python train.py --train_examples=78125 --mask_ratio=0.75 --encoder_mlp_ratio=2.67 --encoder_fused_qkv=false --encoder_drop_path=0.15 --init="torch_default"
Rows from block 5 of the encoder of a small masked spectrogram model, named by matrix and row number. Rows with one number belong to one neuron. Each number is 500 + 50 x the weight over its row's rms, rounded and kept within 0 to 999. All counts start at 0. Numbers have three digits each.
After each neuron's rows are labels from the 100 clips, of 14976, where the neuron reaches its largest size: "lies over" is the class under the peak; "strongest on" is what is common among them. Only what is clearly more common there than usual is listed. The data: single English command words and digits, spoken by a formant synthesiser in many voices.
# gate: MLP gate (encoder.blocks.5.mlp.gate.weight, 512x192), inputs 0-95
# fc1: MLP up (encoder.blocks.5.mlp.fc1.weight, 512x192), inputs 0-95
# fc2: MLP down (encoder.blocks.5.mlp.fc2.weight, 192x512, transposed), outputs 0-95

gate.198:517454447441509500488484481492480514473595500462409559535511575459447489465551452551504495528518480451526472473488479552496520619435482499425502568392480482500474579526459519520468502473391466462539523549551478543551492468571424548498435525483477399468557449528412569498518466473373531535
fc1.198:444434510513512482392446495390520523486479467572493500528472492623436530544482477516554485460455552565511547482444419491547486518537454451426518602487473550501480421497404470545496511468473456435512550538510464453529462468481420496511563447487516540569480518472531539491494502497473518493
fc2.198:481550497499483563499564540519479441540536431490489402536480476509530418430494469510460595473487489497541450496427456462604605483494536553593526530433531489541552492437558584505500453494541474374452542411552537551361532575445556482508523547488522445579503426443504450559375541505466470491
lies over: /f/
strongest on: voice: child-like voice; /f/; /ɑ/; /ɔ/

gate.500:519527503511434536454523513523423601494590568492499444431494526465456467520451483558440499478569462592487486455435431625475546418489523559551473455475483501514491541536473508520509531524520439523465494581592456569482444543534516484604457563468473405511524470495349530409404520459490565523
fc1.500:495462550450525480470523481601439542484512549510538480506437540445519449450593487504451554509494566570582493458444520505503550574512450482583517465468519454565528501551562446566617507462564460560491498526521474503432519481515464535546385525465538493540509475560504372447446586521539526457
fc2.500:499540548552516529477523550573408461505511504531548538497448523462458480487563499396407537526579508434460542527456524544523576607440502496511405486425506516510439591432429468452537462477348571550600494516506485537539455479500456550466432555549464473625557478492486470471419482440457529451
lies over: /ɝ/; /k/
strongest on: /m/; /ɝ/; /k/; /ɪ/

gate.311:446513436522473483586526542552443579531514563519473524428490491580432402481454520517474575401568439481536554524467504478536552554398486565519450455545485557487481573528447446476585516524459491447540455433457473501520526621487465493469458494489495550565633590493424538409545493534529479421
fc1.311:543490507496473485506531463501605544525396500532487540471550453545434473527483563455581548504515502562574596540511473578509580511513495415418552495500506533474554448471564524523504516532508489490475505515472541536469438413484585449448544454501405464429531552515578528523596478533542449516
fc2.311:430491571573461494514481486487471537616526441539518436609546422500576507482631447481434480545494491593478471482586625457482440500396456469421519498492450580493518502626468560487506379579494468573505526497409520465450483377494471387550400506443560488512424521504440435465558493530568529539
lies over: /oʊ/; /ɛ/
strongest on: voice: high voice; /oʊ/

gate.191:504513416575513432488476622529579470496513503458423654491548484450559502531565564455550387449429513464477477487555453560543357568554525462488447438448495499458511537414521462482529471422507494530623555495559548496523501438539420528525565550534538489477484440541422489455573536535524530501
fc1.191:491444614525454505483443482553523496508391598482499607521436469526461544468454523518527471460477533432558557465529576473431435529559586534470564460477547481538454543489484470530523519442588440576402441494436479482616448487557574475545573580485483495438608547456531551460423518511479484474
fc2.191:530473462485438484540543541471406447482499601528511470562465527486566443455516446495501521408463488421519504475503498559453382560461491501523548373476450572562401577595526466481528618554526519505564519511431472485473437513548505496480438541529518562524505568451564549462420554524529469473
lies over: /ɝ/; /oʊ/
strongest on: voice: child-like voice; intonation: rise then fall; /ɝ/

gate.146:515467480421496471557543523502551483544465454501554503511447606542528480484487495599609459464441532502387562468430391498442505486601553512565580523519470504505468393535503402504488474416563532510549548583581497492564456578508437479515540492449524482522476372517561447521432460412520471526
fc1.146:459503426516527531554472459591503522505449493490471551495434428474549428467575501542508535502502502434556533584438534554521459515521435470479453605495487544614497462512428550548474507550516523553447582482513578420475445366479432518504423551547449522545540494477523423534584533576498475488
fc2.146:484542565449519535449494480546585436467525480427552556485533399523556483497514536461518551500453495493574506519551478394486627479512502491561468500496503505560489475449485486432484696513550434478433572485495560495579510483411534487516455492520520514576486469355552517504512458448438482455
lies over: silence
strongest on: clipping; white noise; pink noise; thin (high-pass)

gate.444:550493597491525490491505427503486592517461511471385430407533465466500520430487518516567486479511441520403455514503517483603414501383498474551500452529525445559527533567514575573444471463495504474512509531577480551519526433535462557511451468499512517483482555528524478472543530557449591469
fc1.444:499494456484513524498483494439499558496499413533507499578447561465441537549439494402624570505435446577341542579550428482487567489587508442522464544485482504498542504562363471500473496405454458502555493586502383487544554532530467520548463447520522474468573462485502555581539440461525503483
fc2.444:572455581469558509521434483568477422496486583492639537574476531451467453475503534493520484557485522370507473529455517456494480440509489568487413593580530481506470459567505477516491328506495555515458486548501509521636482421406475534516536588518520524533554528483555520537495516482572489432
lies over: /f/
strongest on: voice: child-like voice; /f/

gate.330:453452452435489424498530502559547498507533482569451447474486600503468503549472526536494474560442515541497457547483486381493573625522591513557513542441510523537554577451620470501525501492542397507426447564511457537435538484530446528527484518502607333509531491556438441434438501492524475537
fc1.330:573533499550460440373534449490586549493494520454453453499544545488508591497520448524587484435392464562481519415595449522456444537558510463564545433444486461522468565531390436457494492363456521482584507493576533505466466445605498439515555338469523532505474483505506549552515507413440507553
fc2.330:504464559499536466474437513468483432502501511491587578558537433460596488503491496521521526435445539385469511536534614531474413494442471538390502498499554521502541429575481516453480429559574486485468535512444479412656446489582436514434407581539550611471379443443496517515518522509462439476
lies over: /k/
strongest on: /k/

gate.30:500550489553523487466559517558538564485568522544473536484492528491406478511555495477486369534571478546568446474404520510470552469521452608499424506545530436602493503522475493469423462508552532542434477555599399470613344457532419547562527467484517490548540510514441442473572478533486584539
fc1.30:410439532505507512542441489404481429507455482490540521523435484495550517473385500487451561523455531352405515555535567418458448610490447523408600513512448494519489540473521536611513525473548526548557480515411525443511632464415523526473490498539460603464504572457570490483518528518403477410
fc2.30:490554459532487459490573553533513505524539507431446559425591536540452498519516521413476412544583493508588495484457486483526529422547451527396414475501525510484567480455492499429512526522498502558461579491587450530545384459534513463430531452530511430593516392547393436475533508484548561513
lies over: /k/
strongest on: reverberation; /k/

gate.157:535495442500499543472489438493524501435580538454515444502528464372513473437403449535485536492575422518544502417484427539463532504512443484560544477539432480495422542633534571498494536530478485485536513516610590487459580555467474529472487560520413521528590460482543488443509492429525455472
fc1.157:514447462504530514461464559401537433507457521518621530492556519581449499481499518536652534475456474470488502509582491440550462436607536518509452430532530452548538559508467483517484518466569545507502434405426459554555468449531453488484521576529502519534425453529535514519571574458581578428
fc2.157:479517516472510532487439492496521439473614452521528464503528457460451496574528550533516494557514532552566461553516467409472619474488494602554455503501603485530499501525493502475543444565462421465531362512463460557529501446381567535489494544539512591637463481499501449553483554554440558464
lies over: /s/
strongest on: /s/; voice: deep voice; /k/; /z/

gate.73:494433546390475528543510397441495519539540484534563542523507555496488526524563559502594564456512477533478552540478458549490512447503526553530480560667496455527538423511629558516452480567493453475451428587466549425468494462455395497567535550453501549483548545489552500481461461545598541493
fc1.73:481593526535525604489467473513513622470541345554480517486459492479538565483563510422490485514580476626530555544418401509507587464410506510622439566578514450503533454475457561533449461487451458470507495537470480449427536455551496546524560492511465504465480568522441498510496457496534560510
fc2.73:495520484561496452415573531580484545527476524521524466476489500505530481487531512383408551520498499475486511494371529461513567535483446418553490507417457570483439540557477441469545700379466512570545557459632478475486568490492455456464444533527474489471467418518504476457477553475493498504
lies over: /t/
strongest on: /t/; reverberation; pink noise

gate.359:520534600529531543493443475444541390516470508536513479498517403554443492518506489416447542482539439439581534564482450426521491479525428564523540596506535495589559464468454547591451469512539570527546568518408490389559369455494590481465547498523591555528415500469496476441480398427561531500
fc1.359:565479609417486462507520437605440420548578425501545456516439533470517477412497538514560557408468476506492448471502419566485516495491658515652439418427501430530450519529495495472617495531492499460546580471399536520457506565510563490569413539421541432551434515435568538571386522464532513500
fc2.359:481499475604548534524525496523436568504475471572482437516455405447456436501515471564488409568523503541558519494410458456596490514464468459607423446534486499500601475411513478582574525537419525426541529492559505440397480487444500498556489524475575542602462585514481469521535562605449490461
lies over: /ɔ/
strongest on: /ɔ/

gate.475:561369472512502545537508411505520499527499459494575495478517502424483501489525389484466567502495494454564599535420470486428601485500465490487585554464470570635401490541465507498534542498420531420497453466414421497582565474493566467439480472516413570462533519430510531470510552492425478456
fc1.475:543517507413481538525494533467464530545529544483582539513518462459593461522504572493450479374406462516403477524470528510519494564469517536461424382549497508480456439604450457431462497491540591486515513502492515504544498461512442450516512431493521636570490494466644505542414527523494491437
fc2.475:573439430495528536516440492507512488474512408498324434434454552454568511549489540496531496528501496494454464523547403471534463594481459432584360556461468508489484483395433467510521439508382488465568578499453499538491629561528523529542510484519427500543498532506496483496509535509475512473
lies over: /s/
strongest on: /s/; /ɛ/; /k/; /f/

gate.29:534533492504534461471475522520358517500499497479475505500454496473385546425448552535550604466557563398439440445442536522532497487560564522539527522449446503500399542491478497482544542442515502566464516457451474632528579544460629508513534600436464416431488520465517494554408581400469507440
fc1.29:547553548450462524588423467531412498528498502503571547493540448581623458510544526448516465499433469422504466543455551528564450478411455446542425515577518513564483412621440444503509502445539507456498541444539514489578607488466440473478422459482558579497490522546506515551624546490461515422
fc2.29:522458580527554542465445496488542434534515559495622562481526550489449549521458531517539487439469497404438486481557539413521594489502534571471471458489558527529554471474550545504472488470484513434429399461443561466552524513492516461488542557504519475527550496444638480550489485525473431399
lies over: /t/; /k/
strongest on: /t/; /ɪ/

gate.103:488515395547480547442543575531473522528482533438511440473466538560541426466464504545541565521431458490433513568513478444529556536573482555440522454477515529422496435455409503497574515464497475473433512361439448487382609464489543506415507554567452516522556497535499439439469622514495463565
fc1.103:419464565548440543576454477478455488600476441517457564478445475499517516440486447473434532636546535451608559510425456417512427548453486508470520602503475519550527521512464534575449508427499524505563556455426444505610508536501579462420505436464395584485510511470461547510511465555482529494
fc2.103:540448512447529542544470420501576481474478452593473484506438520393505483495542478398586550481476498542531482495519471528469467544456514483656517592502485458569515520575470484520418569535461514455537441543408424510550487511610406553537493498437452498451501611516485565494544420565451529584
lies over: /s/
strongest on: /s/; mains hum

gate.149:421586576495465517444426410489572538514534471534470465604486472437443498462411616505490511540534486514538476498508589549524523432414598556577475431496469500475508562576452524479485518568507443497472407485552524457556396588587518469469437606503475558556503499466461501521499444444426528458
fc1.149:556399435522489482523636591510461534481446474468558466494597543525617460472490440538449471480395460468469515448448466472480443534558451453480477467440479554568478450441501467449474491476493476474470516516479518528523632458516500479515481431473569448520453533514540530452564551483510451536
fc2.149:464542522475450481443435418515546567520557424567518461566488496412439540491474596512528508565475499560475487450529546534473590485413608573576484444565471471492469549604472491454487424558460454484495408548560460431512409598558514459542453638439471581551548434500457508492474492462454531504
lies over: /ɔ/
strongest on: voice: deep voice; /ɔ/; /f/; pink noise

gate.261:453512522465523503525451445472645390494526427528514411541522537375512538518403456518518499508442592433577472502454571405491522455454518560451582516507522489538491426468468508434532524550462452438470459481513517434517453483537558503503459628495507505539479485453436421484437549456497479421
fc1.261:432398456561532402491542496490596443481478385533502487499492505475519494483554503459476457624511596458505489513511505486458567585527493543446440519556455495516511535435596496464526542504433502554528456478518463445472502577507528541464497633486450545535588387511445399428519494501421461490
fc2.261:569456420492473483491513490475453592494468456448562416544492552610467512513572555584557432615453404580523585488547443479479492473510475443414604455548484519475543493488498463538458599482549529497522579514480505570495485430431427478515486444492505494550482534545597460519575505468525504527
lies over: /t/
strongest on: /t/; /p/

gate.497:445518463469589501544482527443438456449482432461489508438471512504448577446435486498598589406497518431484513483484440356548509492573492556452521538579480427493546396522466526476501486517521515560349584472473476416466467493529540571525476552490518471440527537555548489488472464471557478642
fc1.497:527501590517497535528465446482548437505617368573491513516573518510492568544416532441558474467554555482489522484514510528531464485493547471454437456490558456469536455490454490493452512558415445508569522564502513441525493436593494439483516432545491395570445507471538476587576482466509520413
fc2.497:510460525548535495564446523525381561431446567504548467510429505434538458525543558559453535525446532438456558517481486514427446535422523454513484382525481544460494526475482433529613687479405490528587477534434480476476527499456547567542412481519531590494478535504512522480455622563495434404
lies over: /l/
strongest on: /l/; voice: child-like voice; /oʊ/; /ɑ/

gate.223:608513500482497496445490534528473542540538581502508544480523382494487452486437526571459516387538482470496473474481551627585518484472561536528536444448481503532449498544473484521460529508550550452521539506498553634539469508480535479536468559438537581510515433449486485530464558561426511409
fc1.223:526563431539492445476533636492554543501458497470507519504493568467519466497576570379440525512414521508530439480515518550535430526451486494445431450428496493400485484459529492531486508491489478515412570453529538393502478451561494515437591419510404581440575469542392504525442470619524516560
fc2.223:531475523526464522575452508542436481460489424459542385530493437492598477478550497586484572513425454517494515545546465528404465516479582562500594480455480524561402493481481514523515456532550433591450487506379499553435518487487609529570530531525500500444458551508482459428434550493517491517
lies over: /k/
strongest on: voice: child-like voice; /k/

gate.496:475467519459551364581562491534415546490491452562542471594555555491543417462542543525468500553478504546505486446469518493507516459487512530467376559558467495514479457457511414492498473604447584440475492429495466412504486470475382502430485463456613419548480515493473519582533469520499403496
fc1.496:431493480540582410532572583525471494445521494507433392550584533519481432473543504564495490541547486569497527406449418533535554426485502537489476636577474498582402433469474485531484440534437628438550559541570441409463438492425438540513505493431597395488565469588437509478513400463506481517
fc2.496:431528495514454613595436480483539436476488470462423523445473427509530541503416442493464527481547512523446524564512494465531506541447477461542610497492521460496476571506532565607491745503544468537521481557462549510409572467492545548603504477525391493378532574515572468496511480549529587518
lies over: /k/; /p/
strongest on: /k/; voice: deep voice; /s/; /æ/

gate.441:491482467471502475449600505493641550526496388504618499532436581482515582491483508487579552501481462554554490484493492504496583506558514543531476420533484469564519439394482493478500505524475478460396495473396439418556466484535452516482430548449410520488529512545515428494512515509499544548
fc1.441:434512467486513628589487472503442515495555472506453541542518442517455526466431513559402459546580498482450560566393469499518499442523517529496485555581465444429477471490495545528449454530515508520606525554617567553516538512522500509480525525513498438513603497485464567506418414452598576533
fc2.441:512527495502475567513551470548512460497516543515442538525509590525542546498497520307480516491464532463500473518463479535494510585542466407513531540457508521473442546495502554522512564436490468486578549520591431638428554469534550486482543504552399450497474434526465525441469573540539544423
lies over: /l/; /oʊ/
strongest on: /l/; voice: child-like voice; /oʊ/

gate.213:434497461572472505512486545458543473529539512548361434613476492508451446530504495572510519567552476475508450505522556514555534502414496544434508500536564523527410529553605535534443469647481499438523462535541481492475412530458458490525533550524426490608561555567537427533441501520435554488
fc1.213:572434557541552567496362459460565490456593509506527547531560509425427494592446561526495410418504520429503544509561553467433489538462500481526470389488560498549479452431492430540568515492441541507559433576466484472520511478511500524508587498560538525443536561491583463490504480476502499396
fc2.213:502466508444511511525508471433610441470533446466423494548554516467535585571530461428607474525496450616543451449599553500446471453525480471434539540482572474524516434481475519461421591556476448515465555564452468487512404427527412478494504452501502370441439524538491485532512351388465514624
lies over: /ɔ/
strongest on: /ɔ/; /f/; pink noise

gate.12:538443490547571441506493459492559538516523406515560463458502536399596555490398515510534548445463535570522570470564440492509533484483500429542480494468476522465531471364500455568581538496388512425600532472461484434420607576468571494534469519432507456477452507452464563500468567434487463337
fc1.12:415437592518519509478521509424559411564506418474520483390559544561496538513499495468593512505519550517522527509460496405466543509597413438538443498543482577451496490464534463500500508577457481584476564438492476486571535457534455476486465515473430362465492495463505507490472428461462537548
fc2.12:474480563471479486507489473576475542454493454517614461542464423557503410385522495497480502558438474530636496503506524575472504511434578464521560532412528448497476502594510496501452530500610467485437585472452487611570465545498522547478451493493486454466568424453424574466542478523464554559
lies over: /k/
strongest on: /k/; /s/; clipping

gate.61:521574476592475467460513608614431510499544513489505504437554405480459482506485526614390454508537466483517512471445506484584532508478551575529464451454534510485433468416524426507537497490456515557481521501636535438452491550504532477553562475496630431552508446605450446476436462486503531557
fc1.61:508463569446471584530441414468471580551482476527485516490471565477544559502545534437603530494420559515432455560456437557475470520452531458523428559513471475443536519586469588586445530439493422473500511555518486527474523461538550475569543534461319487438523489455508611490514535510465550414
fc2.61:545503488596501436484495628553418460513544515472565491451515464520452463543556503631427414551563461475549571444521519478537559501511528579473443430461513535513453412466505409457564474559458555508499461503524496479510429571448479465522472492465649491617528449544488408449463495454528483528
lies over: /l/
strongest on: /l/

gate.77:518431455482549494541545542476424520486374401504446493506470526479446579480440428513442602461465486552427449445483506519547486506467422532470654521492538469542608515540532545517564471432453496494489500504436496479454526425448476558552504534468486590376454540586418463499482556553449521593
fc1.77:440479484535477534479599590511612487522493486466582532554453505556533493524616575499550523509478475480627493550460444411403531483580516532446491433598505506507500488450543490487538461464495501460477425449376499593502532500445462519454530500521511481514513502550469511533501491427546518517
fc2.77:536547449588500538494509549467507506489514512493594605476498384476492510504424360450458483495526456487652530520451489384582533464465492501485562455489524447421583522545522556487472416455631510466453513456587515503468474460448502485506521533500443515547495526480522522512462467466459479488
lies over: /ɝ/
strongest on: /ɝ/; muffled (low-pass)

gate.207:449478381532519518489555572488555479481577557532590509546564575457523580511445377495411574412493548516433451423497552561474427484435608545460498434513497463539446597528556500453469526487467519483559428507568507387446474494552468552500440522516411529512541376484473522532432557519502495494
fc1.207:486470485542507490470471450567493421483551644507471431541424450448443424485444455500462557517555491450627538514559536577537514470469537481465563556491484566559421494621485445423536533569567518481478507481441509541495430493504526494502315533547579514564528567473514435432478569441526508501
fc2.207:484448483437402487535419495583553597497482508523421583428394523506518488523454439461514548531508537538555516537468465583494437525494587440525545581547500531477402582515503463477484514583534466522466483529497514568446479503473449471500494433501359462441573532517500476522491470565522509593
lies over: /ɝ/
strongest on: /ɝ/

gate.100:525591431492487568555553471573396577509480448436527479519506452581590475474489507566522527517536489548480579560477466516462469415552517496533518484483514517399539398484445503543561498565577488517454584456450487548438506447477602479499562435505414467482445499491560534545427509505478529547
fc1.100:384568500567477417545502462572603455513476526463499505491428509503549466491578529530511365545534454511418536575611488549507616534504490436497485508530497459459523557440537530527532456466529515505580464465413567512440447534463571536554410486480568537480606439508451445481588530523485532468
fc2.100:478476552462545451513505493436616469549484466465513592504544488468403569579527447423493367464467529499557478484512533463486524454503505519388517493525517480510527546541481510428508616450497523463552546537579561451580419416500505425560510473440577477486511486445419571525551473497532507473
lies over: /t/
strongest on: reverberation; /s/; /t/; mains hum

gate.81:599497556418521510538491436541447486566498561486420503543510500560433500551480569524567420517525480480483571546530464543461673443614495497483479499582529479450462377467438447482540506474529492468544529508527497561534494498512595425547568476408579378452571526469557536462444495409492545467
fc1.81:519429532543479514455480569534537501487536463524496521395519440454524512524477441578496571475464583475430445485524478523595372580434567521466508485396517521499484593512536476561494484540425461476550499535556504480478483511557427513521482513570464518526449437506473541532458575615512505510
fc2.81:593492538478526478487573480491499498563483551492622494515533534479425508476479525506551435518511394505478519413492556645440628446545461501481472470617541521596383456518502497412469524489471580489543440490520515564651479509445530434489484554433554526517616448487465533465436450413449538453
lies over: /s/
strongest on: /s/; /ɪ/

gate.387:565445525500573508460591501504440447469464502535469429587510479509413531499489527510459477536487489509405495390515536491485499519460481522383475510464509467531510472440495501540526542495501555496474603501483540430538464600505448524520434453499555466562537568411463566492429399470445453550
fc1.387:497514572466532480545469448509530501527538533524392537602431538456472434477437538504497513480496467465485541485630498477575467544424497500538496486488571506418443504457463483491503479536490472459520545479474581518407649486456501478517448471509548555646474642503518467563460484480530518516
fc2.387:456502522525505531514554534417479550527491508503519469446561456522438435545530483489411492617484489590507498551506480477534567482440454433469477442402522529486533530401546535527523541472404495530611539505536529507437520414398512478434468508522486448531407373502428504512500465453429520483
lies over: /l/
strongest on: /m/

gate.363:570412453479478522439541480415515560572450453569476539604502504529441588499605475495549502517450517470506423433441505410484512502459489505431562492613455505597539527553498556577432547458506500442513601570497532481475429441480546439566473596429451528535461420528511580549486461477526476535
fc1.363:514472581505496513467529562491511476455480558395376601431515621505527497483477435442504582531539461493635524468462512484489427621556514516498548531471518505489531545461528515538459450474459493483555522571570405563535490436540467561513623381514467494521492434517436518437573484507514514464
fc2.363:491562515587453499467510523473450611518483454489552474605493549498554483480546559523472488611512498470615489474476479494523467496399490496481444494572570501512530495505541523531437418547477516364502578489492414501494456527545581490459501547517499581583534401511444555546451552470497518450
lies over: /ɔ/
strongest on: /ɔ/

gate.457:520569542435524495573487392461638448530496455499416590433500532413502560528394483555499579463508539578558524478479489476508471440525427525456563451547572412445554449458442595495526495510454521516494488539526515416583469456564455472462519426508495422499437563529445548554435400525523545470
fc1.457:477582461474480487619506483468496477549497492463431419436461574518650543527468467553408476524523575572564525520442544428503540459426456440463546602547514524440454430553484544517548501524539518499510515511579477466497525486455524457519523433478456491428392507505466451498413498558545523467
fc2.457:483443519460527443588432450538457473509507514521557428496445560522534452533476402547432476460449606447428437520467572597516463549411501423499473530407559531503423448601554472485528608520440499472510423478504562424475588558496447473475395505522472442465594506491526452511497505518518506460
lies over: /t/
strongest on: /t/; muffled (low-pass); pink noise; rumble

gate.14:532479442532543531474548463450461539515450563546648556567531512591448563478582531533514474498503483513496538442522507392428606530537392473528543535538524477586547458519422500570535522437460567529531531482502488477382511445467452474530541602449566455514572484467472566452456454442558513512
fc1.14:455545532453489534521455488497484585526525484384412565441524539464510457409406523564512479540542421590463555484502456507610455448418574529526528499530530463437498465476478535444453483446468502505450423481644539514531585517461376537486558518478434560482506516501519500553453474506499563484
fc2.14:518473406509477492496635587528448591532469492528541531389480515551409496536553424537471546549508513531524540457433449499545602438509478573469454498550556534634506513500507472488489473443454513436588521518491485450528441477418483449471448503502541532556558368505443480504407529528547508560
lies over: /ɔ/
strongest on: /f/; /ɔ/

gate.404:477362593459434457451482523446504494509508523596456473588442495566532453528541533509408515566506466553508512496495501561459429538510460513407559489423504537491473549522513531582577508555518494593433516502516468425516471549571309442474526461529537411440519573447481537457565508534544508535
fc1.404:486623518481489488521476492519562487542480469484532545496454560565487522476461464604450530448529504478499484495493533527530509557457580391581523431490506485416478484430461471556538490515453535401521493483546556518444467523549478467505450449509465492488451522529547542582612501518492558494
fc2.404:528438505508533509514539487550478534406478476574544484477491465568490449428513505490504472489474438518411522417433541614473569569493527419649619455487463494504537500571545447539482573442541503557535505534527497515462516598515508531463467503518475556394508439540499489454691474560488487575
lies over: silence
strongest on: mains hum

gate.19:549490478504413574512521472562438505514484533572485470589489481404415429570570436493536485346578477438546440523449547575482492456485458524600482500610479553614477465605561473494445510555491468424506486543398471543452485437509507460537470556504561549488587561529495465496446551506473474593
fc1.19:537422551473519520506515463506474555494483419524569430579488540413472475464500518450466585543495469513565447490467569462548491516436523573494560579502543484493612515447496564590486521516557472434470521452426484545383594492544562523526481560495577457556503477487440494555396553577581504517
fc2.19:456523447610541523487493515493512556439566526550546523483505407421442482499538496546423511448560509480524507445390559527532516517372551540549423423522519441571425591517499504528476565536475550441523419508531565392441412440498508530542490537503426587586630544459550506619393479526459462477
lies over: /ɝ/
strongest on: /ɝ/

gate.117:558467418500527553472437492526405504487535506498475415455537510513450536565480454579500497474524447470435473489471469560578544541508512560516452586408522546594453474514455487493504477403430466442531476491466467509489578449420476499536546574505461422470527522499528503453371533458480545557
fc1.117:583447556500483517544433457558361492525526450545548520629528470531544451560615432553555515494514542467472498555567388483554426504537533484510399615530533490419452432497444465564491498489470461418463612569413450543510562439397532453548514578509442463513538473584442543502497506461521528570
fc2.117:539510462483480587489531511465579555517436435450487514546515526452582501472517525476527532492442449454533491525469463395566433467490491427562496458516477454581527464446448492471398521519451567370490602410574568460463523477582411505460481530503525477656505526497531525547528463439553521513
lies over: /oʊ/
strongest on: voice: child-like voice; intonation: rise then fall; /oʊ/

gate.314:567483511450454523490483443516547571598472419503434571598558595472571493597531442466585412507537538523514505561523477469507444506611431463488448576498477572511488424510394481475443481564487488440498563654546427477534436429515404382578533474461488434592529432479511454494533499516552464536
fc1.314:588433443537568469446550542500447435390515510588471508473449468496481582425469420471455555461585518402421481383430483565631512588508481505520523519485594405533473515584493462468485500494467559539576562523452558420515490519480501583459381476553502548562472483537520441547487531512500550572
fc2.314:468507522494422538490552454422533513556496542456457448521584501567521537554538572518481485525472506532570559477566471438470490490472435473468532456463507543464616469509555498523520236459490428469560496480501514492516489509620509399499531434457572523524464479508463533447520497424531521447
lies over: /t/
strongest on: /s/; /t/; /ɑ/; word: start

gate.188:451492603549504518528475407447444465504511512560492467486475477516444515466434527471468450539578560388454470481541612525530405494462399480421511568564407448472610460480514544571477518484495578544458512465445539489461545524453507495456506580485476576518550533452528470460543488502516451484
fc1.188:547442368460496505429547565503623539480482455494549560568514535456527559533534498514623539513407384554466562500556412524414610565566553533505543450513592511502485500457488536440500524583454396409477389487462445463446509473525507544533449552503448523486481462531444519492515559546509549607
fc2.188:413483609584502531523454440440476435531551504562462495509453518545457538506453555492498441491539588397449478501547601571531397490496415481456440529561442480476559456482551549626485391521453530529481517525432524452488527560534515484461548517510509515517564552505552462485600452501530481457
lies over: /k/
strongest on: voice: deep voice; /oʊ/; /z/